{"input": "mfcc", "decoder_fused_qkv": true, "decoder_positions": "learned", "max_steps": 10100}
Rows from block 2 of the text decoder of a small encoder-decoder audio transcriber, named by matrix and row number. Rows with one number belong to one neuron. Each number is 200 + 30 x the weight over its row's rms, rounded and kept within 0 to 999. All counts start at 0.
After each neuron's rows are labels from the 100 texts, of 14848, where the neuron reaches its highest value: "fires on" is the input token at the peak. Only what is clearly more common there than usual is listed. The data: telephone keypad tones over noise or synthetic speech. In brackets: how many of the 100, against the usual share in percent.
# fc1: MLP up (decoder.blocks.2.mlp.fc1.weight, 768x256), inputs 86-171
# fc2: MLP down (decoder.blocks.2.mlp.fc2.weight, 256x768, transposed), outputs 86-171

fc1.171,178,173,155,149,255,177,227,275,184,179,203,237,245,233,159,222,222,159,204,204,220,216,211,173,195,174,207,186,195,144,238,179,185,200,158,233,197,206,208,197,191,227,215,243,172,170,221,208,194,250,197,155,215,231,188,183,172,209,171,203,230,232,191,167,148,177,198,229,156,185,192,210,214,170,174,191,236,192,213,248,174,198,176,187,187,195
fc2.171,211,189,245,238,200,239,164,149,214,229,205,136,161,213,195,185,187,244,174,186,173,204,220,251,190,232,156,212,199,201,154,196,189,188,252,184,219,193,196,225,199,172,136,170,217,250,197,217,190,162,236,216,202,183,222,255,200,182,197,162,157,147,210,245,213,195,180,206,276,195,208,194,164,212,198,188,166,195,200,166,218,210,224,200,213,210
fires on: "1" (33 vs 4.5); "3" (28 vs 4.5); "6" (12 vs 4.4)

fc1.269,214,185,217,231,224,215,199,166,234,208,225,196,227,202,246,242,252,200,201,211,200,210,181,193,167,218,165,180,211,221,192,196,132,212,177,235,192,167,228,178,128,199,214,223,203,135,187,179,188,208,227,258,206,195,216,225,171,214,170,210,198,209,236,215,231,259,207,189,192,254,211,183,180,144,160,218,215,222,221,175,147,269,149,176,167,211
fc2.269,179,231,183,161,215,214,198,242,198,185,167,172,144,156,154,188,178,190,158,206,182,208,258,237,198,192,209,209,163,196,177,226,274,202,227,205,194,247,164,212,227,174,181,175,208,281,224,211,182,186,216,167,181,210,195,150,212,197,251,236,170,211,167,194,202,180,218,233,196,176,196,202,220,224,244,201,166,147,203,215,259,162,252,212,238,172
fires on: "0" (38 vs 4.5); "#" (34 vs 4.5); "5" (11 vs 4.5)

fc1.555,187,205,217,134,223,156,176,193,228,188,180,184,216,182,207,216,163,189,207,178,193,181,157,184,232,209,250,155,225,194,220,175,227,292,218,166,205,210,183,216,233,209,214,220,207,218,242,240,218,238,203,184,202,161,223,206,137,214,281,201,201,225,211,234,199,218,223,204,188,214,202,152,192,265,189,202,188,173,136,221,164,206,201,164,262,142
fc2.555,221,162,200,252,192,248,189,210,164,222,226,219,223,224,188,214,220,194,195,187,202,220,255,198,157,199,160,240,168,203,217,180,200,135,205,214,177,191,240,172,144,214,186,181,197,162,163,130,186,204,212,200,222,235,173,191,243,181,170,162,223,168,192,165,190,216,154,191,180,187,230,246,176,148,230,217,205,189,268,157,258,192,204,229,177,222
fires on: "2" (34 vs 4.5); "3" (20 vs 4.5)

fc1.163,159,171,252,165,208,206,186,240,205,242,206,189,198,201,238,184,220,207,209,230,158,206,207,210,256,153,237,186,203,188,212,169,242,125,143,213,175,204,196,228,215,204,165,231,188,208,266,193,249,266,223,220,189,143,242,156,158,190,185,211,174,211,170,176,225,250,195,213,226,202,203,196,241,239,164,245,186,234,212,184,170,192,193,230,194,214
fc2.163,250,190,120,206,210,204,172,193,207,156,187,203,216,204,171,194,169,160,196,171,211,204,191,201,160,240,154,187,195,195,210,227,173,297,226,176,209,182,227,166,175,179,248,162,192,172,171,209,182,129,197,158,200,208,140,245,227,172,185,219,204,163,207,198,153,196,181,207,173,204,235,191,151,172,232,161,182,176,195,211,217,194,212,171,226,165
fires on: "2" (47 vs 4.5); "*" (23 vs 4.4); "1" (14 vs 4.5)

fc1.85,210,259,256,140,135,188,190,226,225,190,216,159,244,174,208,192,200,215,198,221,213,209,194,214,217,216,223,239,274,181,170,212,210,252,169,254,138,158,214,211,182,201,178,195,203,174,212,221,201,207,188,168,172,187,258,160,149,231,189,209,209,169,171,214,237,225,181,248,198,251,195,209,180,197,271,152,280,235,211,183,199,214,171,158,205,207
fc2.85,214,161,154,209,207,227,230,226,176,184,187,225,165,250,182,211,184,187,152,195,229,226,187,226,248,236,177,198,211,230,213,208,203,161,203,122,222,245,213,182,217,179,196,191,201,193,202,208,210,173,195,222,248,186,182,258,239,187,173,217,180,223,232,172,187,204,181,167,203,183,173,183,219,204,165,230,152,173,184,253,193,176,207,222,228,195
fires on: "1" (32 vs 4.5); "0" (16 vs 4.5); "7" (12 vs 4.5); "#" (9 vs 4.5)

fc1.495,220,223,205,184,228,190,123,193,144,235,241,189,267,165,193,192,234,179,228,203,226,213,233,189,183,224,213,216,167,205,220,220,237,227,190,232,180,277,171,223,239,162,163,166,253,211,154,238,180,216,226,181,198,219,230,181,231,235,209,204,204,160,256,223,181,196,182,196,216,220,221,262,175,215,242,185,201,180,156,182,191,210,172,186,203,171
fc2.495,178,190,202,206,194,230,255,165,205,152,161,211,173,250,182,185,197,226,189,179,189,192,191,230,214,179,157,143,230,219,205,183,150,168,160,193,205,127,216,186,194,222,233,197,182,183,219,170,207,177,187,197,207,179,190,229,194,158,165,209,186,243,154,201,244,186,206,203,107,190,151,147,250,175,134,243,182,221,220,186,188,163,189,228,199,221
fires on: "1" (53 vs 4.5); "7" (24 vs 4.5)

fc1.370,231,240,207,154,148,191,156,175,197,219,227,259,219,235,237,179,261,209,210,187,208,232,207,197,208,194,161,181,171,248,191,196,242,223,206,267,209,173,198,133,210,221,218,182,209,202,202,253,119,177,208,169,229,224,195,274,170,184,215,200,152,276,213,243,194,155,186,191,186,220,169,161,259,188,167,190,217,201,244,176,229,212,214,163,207,263
fc2.370,163,145,199,237,245,187,214,211,202,161,172,132,203,202,167,210,144,199,192,195,177,154,196,218,184,212,262,192,245,169,225,157,159,181,190,161,222,231,195,242,206,221,200,225,177,183,168,153,270,210,202,227,213,208,230,139,205,219,139,164,246,140,180,174,191,246,222,213,217,222,229,220,150,170,235,182,204,195,185,212,173,182,186,215,169,151
fires on: "0" (84 vs 4.5)

fc1.21,227,200,239,267,213,255,256,170,182,175,187,226,209,214,189,210,203,225,217,222,245,221,163,199,134,201,247,208,229,231,241,207,180,225,217,222,231,159,189,207,175,177,229,177,189,168,224,206,216,153,184,253,237,198,246,241,173,132,168,203,202,182,229,172,189,222,168,178,196,183,164,188,207,215,176,181,158,225,187,237,160,189,191,183,210,216
fc2.21,171,184,153,174,178,171,170,198,235,230,224,157,202,156,173,206,189,189,172,181,205,190,217,181,253,215,158,220,109,208,172,184,226,176,195,196,151,263,192,224,193,218,189,230,174,235,169,206,185,219,191,190,182,232,173,162,232,269,250,231,195,268,164,218,220,174,224,237,230,211,244,232,192,168,222,236,264,175,201,178,245,234,197,220,217,178
fires on: "2" (37 vs 4.5); "6" (10 vs 4.4); "5" (9 vs 4.5); "c" (9 vs 4.5)

fc1.290,191,231,241,193,175,205,207,214,215,201,226,174,231,197,221,231,161,177,190,189,246,165,182,208,152,187,193,207,178,221,180,229,180,238,275,215,213,251,180,151,214,173,193,226,225,175,199,210,177,222,204,180,224,237,224,221,245,214,226,212,203,221,214,244,198,225,259,203,221,174,154,252,208,146,241,165,203,169,209,186,117,230,179,237,289,224
fc2.290,196,203,153,194,186,200,194,164,175,216,163,194,126,194,194,149,233,238,175,209,179,261,201,165,238,200,248,225,191,192,184,194,233,179,143,167,196,165,228,231,190,234,195,162,200,254,213,184,196,181,221,213,198,188,173,173,196,241,151,166,190,190,185,188,219,183,126,210,185,187,202,166,202,221,160,238,189,210,177,181,263,197,211,190,131,195
fires on: "0" (47 vs 4.5); "9" (12 vs 4.4); "4" (11 vs 4.6)

fc1.766,214,240,251,219,189,134,235,231,206,199,182,228,211,203,190,204,231,208,224,188,243,192,143,160,263,174,250,217,201,198,231,193,169,184,214,209,230,213,158,175,257,177,208,169,231,177,157,177,198,206,165,223,171,214,198,183,178,234,167,141,204,192,166,185,173,176,186,238,235,161,209,213,185,177,177,227,232,198,202,223,192,192,201,221,215,213
fc2.766,206,162,187,177,230,206,195,199,190,160,223,187,198,229,231,185,195,172,219,190,123,223,228,246,152,225,190,177,244,210,193,194,197,150,180,160,186,220,245,186,196,165,179,185,209,221,198,189,226,187,230,186,237,155,228,189,238,173,208,198,214,214,227,178,259,246,217,166,192,261,191,181,227,250,207,206,193,179,191,223,192,198,183,157,204,195
fires on: "2" (18 vs 4.5); "d" (17 vs 4.4); "0" (13 vs 4.5); "4" (13 vs 4.6)

fc1.221,170,155,219,216,202,189,152,182,179,189,246,163,152,152,145,248,187,219,170,182,206,170,169,220,245,161,260,208,228,240,213,173,173,205,155,176,231,188,184,195,167,151,234,136,211,194,203,207,231,191,200,205,169,201,203,215,186,193,198,243,152,248,236,226,127,230,178,194,235,189,152,201,192,210,239,202,202,204,214,226,161,196,190,225,214,161
fc2.221,245,213,199,233,199,236,218,169,200,171,267,200,201,138,234,239,219,148,196,166,191,128,151,171,237,216,225,148,200,183,206,220,244,165,176,173,240,189,196,179,198,190,291,260,195,185,186,195,166,242,207,230,249,220,192,218,241,195,216,227,262,213,219,210,231,204,196,133,196,209,230,165,149,195,187,163,199,185,176,168,208,230,196,175,182,204
fires on: "1" (13 vs 4.5); "2" (10 vs 4.5); "d" (10 vs 4.4)

fc1.170,252,220,161,236,164,176,204,215,180,250,204,192,199,246,262,158,217,239,249,185,198,219,219,242,278,219,198,158,221,217,209,210,222,195,229,178,197,206,214,255,169,192,148,211,272,220,237,219,173,203,224,187,211,192,158,212,212,215,169,185,194,207,198,190,205,243,179,199,223,253,156,169,199,138,205,179,270,196,222,160,223,180,244,135,240,219
fc2.170,191,190,251,178,259,217,176,183,225,174,218,214,238,179,139,241,211,187,163,233,245,187,192,210,115,183,196,218,200,189,201,179,208,213,172,234,233,220,190,143,220,209,258,181,145,175,181,187,247,213,192,201,188,248,239,167,197,201,237,220,198,208,245,197,209,155,206,226,201,184,256,249,201,300,227,241,176,222,180,221,179,202,209,231,186,145
fires on: "<end>" (66 vs 14.2); "a" (16 vs 4.5)

fc1.347,198,142,249,234,202,174,218,204,195,197,182,263,249,244,207,243,185,174,194,242,201,215,214,224,201,169,237,278,193,114,217,227,152,193,223,189,169,234,198,167,228,260,227,179,210,154,186,174,188,176,246,185,241,188,268,198,193,163,212,181,196,179,185,213,184,202,219,173,261,205,217,222,237,201,219,237,244,150,224,161,223,178,217,191,195,193
fc2.347,233,252,179,166,185,250,170,185,241,210,233,153,172,186,178,162,216,212,202,166,168,179,179,185,194,193,165,142,213,262,173,183,231,209,175,210,203,168,205,246,154,161,207,237,152,256,185,233,182,230,176,198,180,218,131,213,221,222,165,213,157,233,177,220,196,223,157,263,167,216,204,185,168,210,194,159,177,237,199,229,190,196,184,194,188,228
fires on: "<end>" (100 vs 14.2)

fc1.111,212,162,216,211,197,222,248,252,175,216,176,237,246,207,224,134,179,164,212,227,189,183,165,160,215,201,236,182,179,212,208,225,164,234,147,230,170,235,223,240,174,189,184,218,261,140,202,191,217,243,230,164,241,161,182,236,187,167,176,213,208,231,201,223,204,208,194,138,171,239,226,240,175,168,184,248,249,129,193,206,185,205,189,194,224,207
fc2.111,210,248,190,236,196,203,146,147,172,206,205,167,181,192,168,227,219,235,185,185,229,245,214,240,180,189,143,215,205,193,194,217,242,157,266,186,229,151,211,182,219,200,217,191,142,275,195,206,175,184,198,195,174,214,215,143,200,232,251,209,188,151,237,184,209,234,188,282,206,194,161,161,229,244,240,163,159,237,236,219,198,211,257,171,190,177
fires on: "1" (67 vs 4.5)

fc1.278,184,241,164,251,194,206,190,229,158,222,184,207,200,237,223,189,170,170,257,196,240,176,252,240,193,219,189,228,191,240,185,219,161,218,227,197,204,217,217,200,170,211,207,149,213,178,198,216,184,138,179,238,191,269,146,237,235,185,188,156,233,197,244,205,236,271,194,212,188,251,207,227,222,190,232,208,206,195,245,188,202,162,190,182,241,230
fc2.278,203,163,233,133,215,196,218,159,207,213,206,181,185,193,141,214,247,265,162,202,156,211,155,175,185,201,225,174,181,168,179,194,233,200,173,226,214,189,176,209,210,191,212,231,183,257,213,212,179,242,227,175,221,154,245,171,160,228,210,240,167,188,199,195,161,154,181,235,220,165,179,182,186,211,151,173,193,183,151,201,176,212,225,197,150,165
fires on: "0" (70 vs 4.5); "3" (10 vs 4.5)

fc1.186,238,204,189,210,171,247,204,204,220,173,176,213,200,239,180,219,166,213,175,209,219,242,235,206,186,187,153,179,147,152,199,231,167,227,169,165,157,189,210,216,193,178,220,217,197,242,222,180,164,184,221,219,167,211,156,210,201,202,187,175,258,262,205,185,189,175,226,196,236,140,162,256,216,182,195,169,197,208,248,171,177,250,202,208,170,263
fc2.186,182,200,220,178,206,158,183,179,205,242,226,144,164,166,241,193,239,203,206,215,204,164,190,232,204,210,249,214,175,216,146,193,235,185,243,197,236,211,190,182,217,216,191,222,184,195,167,221,217,212,189,205,246,193,247,175,188,224,206,211,204,161,237,210,227,254,136,208,182,260,227,145,204,195,176,275,204,209,179,226,188,170,199,163,223,160
fires on: "<end>" (99 vs 14.2)

fc1.41,131,200,239,190,199,194,193,206,165,281,204,265,228,191,224,170,186,232,243,190,197,224,154,208,217,178,197,189,208,226,167,256,152,233,193,175,230,159,276,173,217,138,169,235,224,237,194,213,198,222,210,168,195,251,183,205,191,182,167,224,211,147,216,168,197,208,148,180,227,192,203,214,167,186,180,207,237,202,188,244,238,224,202,207,213,210
fc2.41,207,173,155,196,208,146,253,174,206,196,207,208,173,216,204,161,182,218,182,245,198,231,235,251,194,213,216,201,194,228,221,196,203,196,236,202,154,193,192,221,215,241,202,175,197,121,203,217,179,176,164,266,233,217,191,206,222,228,184,258,180,241,211,191,190,196,237,209,168,198,182,190,210,213,219,211,161,210,196,168,200,152,188,236,182,188
fires on: "1" (31 vs 4.5); "4" (22 vs 4.6); "*" (18 vs 4.4); "8" (11 vs 4.5)